config.yaml
image_size: 64
crop_scale_min: 1
tokenizer: "word"
encoder_norm_position: "pre"
encoder_bias: "none"
encoder_qk_norm: false
encoder_layer_scale_init: 0.1
decoder_width: 256
decoder_bias: "qkv"
muon_scale: "original"
lr: 0.012
adamw_lr_other_params: 0.00088
Rows from block 4 of the image encoder of a small image captioner, named by matrix and row number. Rows with one number belong to one neuron. Each number is 50 + 15 x the weight over its row's rms, rounded and kept within 0 to 99. All counts start at 0. After the name is the row's rms in percent of the matrix's.
After each neuron's rows are labels from the 100 images, of 14976, where the neuron reaches its largest size: "patch colour" is the nearest of a few named colours to the mean colour under the peak. Only what is clearly more common there than usual is listed. The data: simulated stained blood smears. In brackets: how many of the 100, against the usual share in percent.
# gate: MLP gate (encoder.blocks.4.mlp.gate.weight, 576x192), inputs 64-127
# fc1: MLP up (encoder.blocks.4.mlp.fc1.weight, 576x192), inputs 64-127
# fc2: MLP down (encoder.blocks.4.mlp.fc2.weight, 192x576, transposed), outputs 64-127

gate.353 152:50 44 50 60 50 50 50 50 50 50 50 50 50 50 50 50 50 50 50 50 50 50 50 50 50 50 50 50 50 50 50 50 50 50 50 50 50 50 50 50 50 50 50 50 50 50 50 50 50 50 50 50 50 50 50 50 50 50 50 50 50 50 50 50
fc1.353 059:50 50 50 50 50 50 50 99 50 50 50 24 50 26 50 50 50 50 50 50 31 50 50 50 50 82 50 50 50 50 50 50 50 50 50 61 50 50 03 50 50 50 50 50 50 50 50 50 50 50 50 50 50 50 50 50 50 99 99 50 50 48 50 50
fc2.353 014:50 50 50 50 50 00 50 50 50 51 50 50 50 50 50 50 50 50 50 50 50 50 50 50 50 81 50 50 50 50 50 50 50 50 50 50 69 50 00 50 50 50 50 50 50 50 50 50 50 50 50 50 50 50 50 50 50 56 50 50 00 50 50 50
patch colour: white (67 vs 35.9)

gate.521 344:00 50 50 32 50 51 50 50 50 50 13 44 52 50 50 50 51 48 50 50 37 50 50 50 50 48 52 88 50 50 51 50 54 48 04 51 50 50 50 52 50 55 52 50 50 50 50 50 50 50 51 50 50 50 50 50 45 50 19 48 61 54 50 50
fc1.521 309:60 50 50 51 57 49 55 50 49 50 50 55 46 74 50 50 50 77 52 50 50 50 54 50 50 60 50 47 50 51 50 50 49 53 50 63 50 50 48 48 50 48 39 50 50 50 30 50 50 48 50 50 38 50 50 50 59 49 75 57 50 61 50 50
fc2.521 240:71 50 50 50 50 51 50 50 49 86 50 52 50 50 83 50 50 50 50 50 50 50 50 50 50 08 50 50 50 50 50 50 50 51 50 48 48 50 50 50 50 50 53 50 50 50 50 50 50 50 57 50 50 50 50 50 80 99 67 50 50 50 50 50
patch colour: pink (97 vs 50.2)

gate.81 180:77 50 50 50 51 50 50 50 50 50 50 50 38 32 47 50 50 50 50 46 33 50 56 50 50 50 50 36 50 50 35 77 99 50 50 50 50 50 50 47 50 50 68 49 43 50 62 50 50 50 50 50 50 50 50 69 50 71 50 50 64 50 50 50
fc1.81 161:50 50 50 50 61 50 50 40 50 51 50 07 66 50 50 50 49 64 54 50 50 50 50 50 50 43 50 47 50 50 61 50 00 50 52 50 50 49 10 50 50 50 58 50 49 50 46 50 50 50 60 51 50 50 50 50 50 55 46 47 38 23 50 50
fc2.81 094:51 51 50 50 50 50 50 48 50 60 50 48 50 50 50 50 50 50 50 51 50 50 50 50 50 60 50 50 50 50 50 50 50 45 50 51 57 50 38 52 50 50 50 50 50 50 50 50 50 50 48 50 52 50 50 50 99 17 50 51 49 50 50 50
patch colour: grey (26 vs 10.1)

gate.543 596:36 50 50 50 46 45 48 50 52 50 50 50 51 30 52 50 50 53 47 49 50 50 50 50 50 50 50 50 50 50 49 50 49 55 50 00 50 50 46 52 50 50 99 50 50 50 50 50 50 50 50 50 49 50 50 50 50 50 26 50 50 24 50 50
fc1.543 617:20 49 50 50 50 50 50 50 50 50 48 46 48 55 48 50 50 50 49 50 50 50 50 50 50 49 50 51 50 24 50 47 47 50 49 50 50 50 40 50 50 50 29 51 50 50 50 50 50 50 48 50 50 50 50 50 50 50 99 48 50 51 50 22
fc2.543 758:50 50 50 50 50 50 50 48 50 50 50 50 00 50 38 50 50 50 50 50 50 50 50 50 50 50 50 50 50 50 50 50 50 50 50 50 58 50 50 51 50 50 53 50 50 50 50 50 50 50 50 50 50 50 50 50 50 50 99 50 50 50 50 50
patch colour: white (72 vs 35.9)

gate.229 457:38 50 50 50 50 50 50 50 49 64 50 57 60 50 50 50 49 50 44 27 58 50 00 50 50 70 50 51 50 99 43 50 53 44 65 61 50 50 50 50 50 50 68 49 49 50 50 50 53 62 50 54 50 50 50 50 47 52 26 33 50 49 50 52
fc1.229 441:54 50 50 49 49 50 51 51 50 43 39 67 65 99 49 48 47 51 50 99 49 50 45 50 50 50 50 36 50 97 65 43 49 70 48 50 40 50 34 50 50 50 50 50 50 50 50 50 50 50 51 46 52 50 50 50 47 95 50 99 50 54 50 57
fc2.229 416:97 50 50 52 50 51 50 51 50 50 50 53 00 50 50 50 50 50 50 50 50 50 50 50 50 29 50 50 50 50 50 65 50 50 50 45 47 50 50 50 50 50 51 50 50 50 50 50 50 50 50 50 50 50 50 50 50 49 43 50 50 50 50 50
patch colour: grey (72 vs 10.1)

gate.40 112:50 50 50 50 50 50 50 50 50 50 50 50 50 02 50 50 50 50 50 50 50 50 50 50 50 50 50 50 50 50 50 50 50 75 50 00 66 50 50 50 50 50 50 50 50 50 50 50 50 50 50 50 50 50 50 50 32 50 50 50 50 50 50 50
fc1.40 122:50 50 50 50 50 50 50 50 50 50 50 50 49 50 50 50 50 43 50 50 50 50 50 50 50 50 50 50 50 50 50 49 50 50 50 50 50 50 61 50 50 50 50 50 50 50 50 50 50 50 50 50 50 50 50 50 50 50 50 50 80 00 50 50
fc2.40 025:50 50 50 50 48 49 50 50 50 50 50 50 50 50 50 50 50 00 50 50 50 50 51 50 50 52 50 50 50 49 50 50 50 49 50 10 50 50 49 48 50 56 62 50 50 50 50 50 50 50 46 50 60 50 50 50 50 51 50 50 50 50 50 50
patch colour: grey (35 vs 10.1)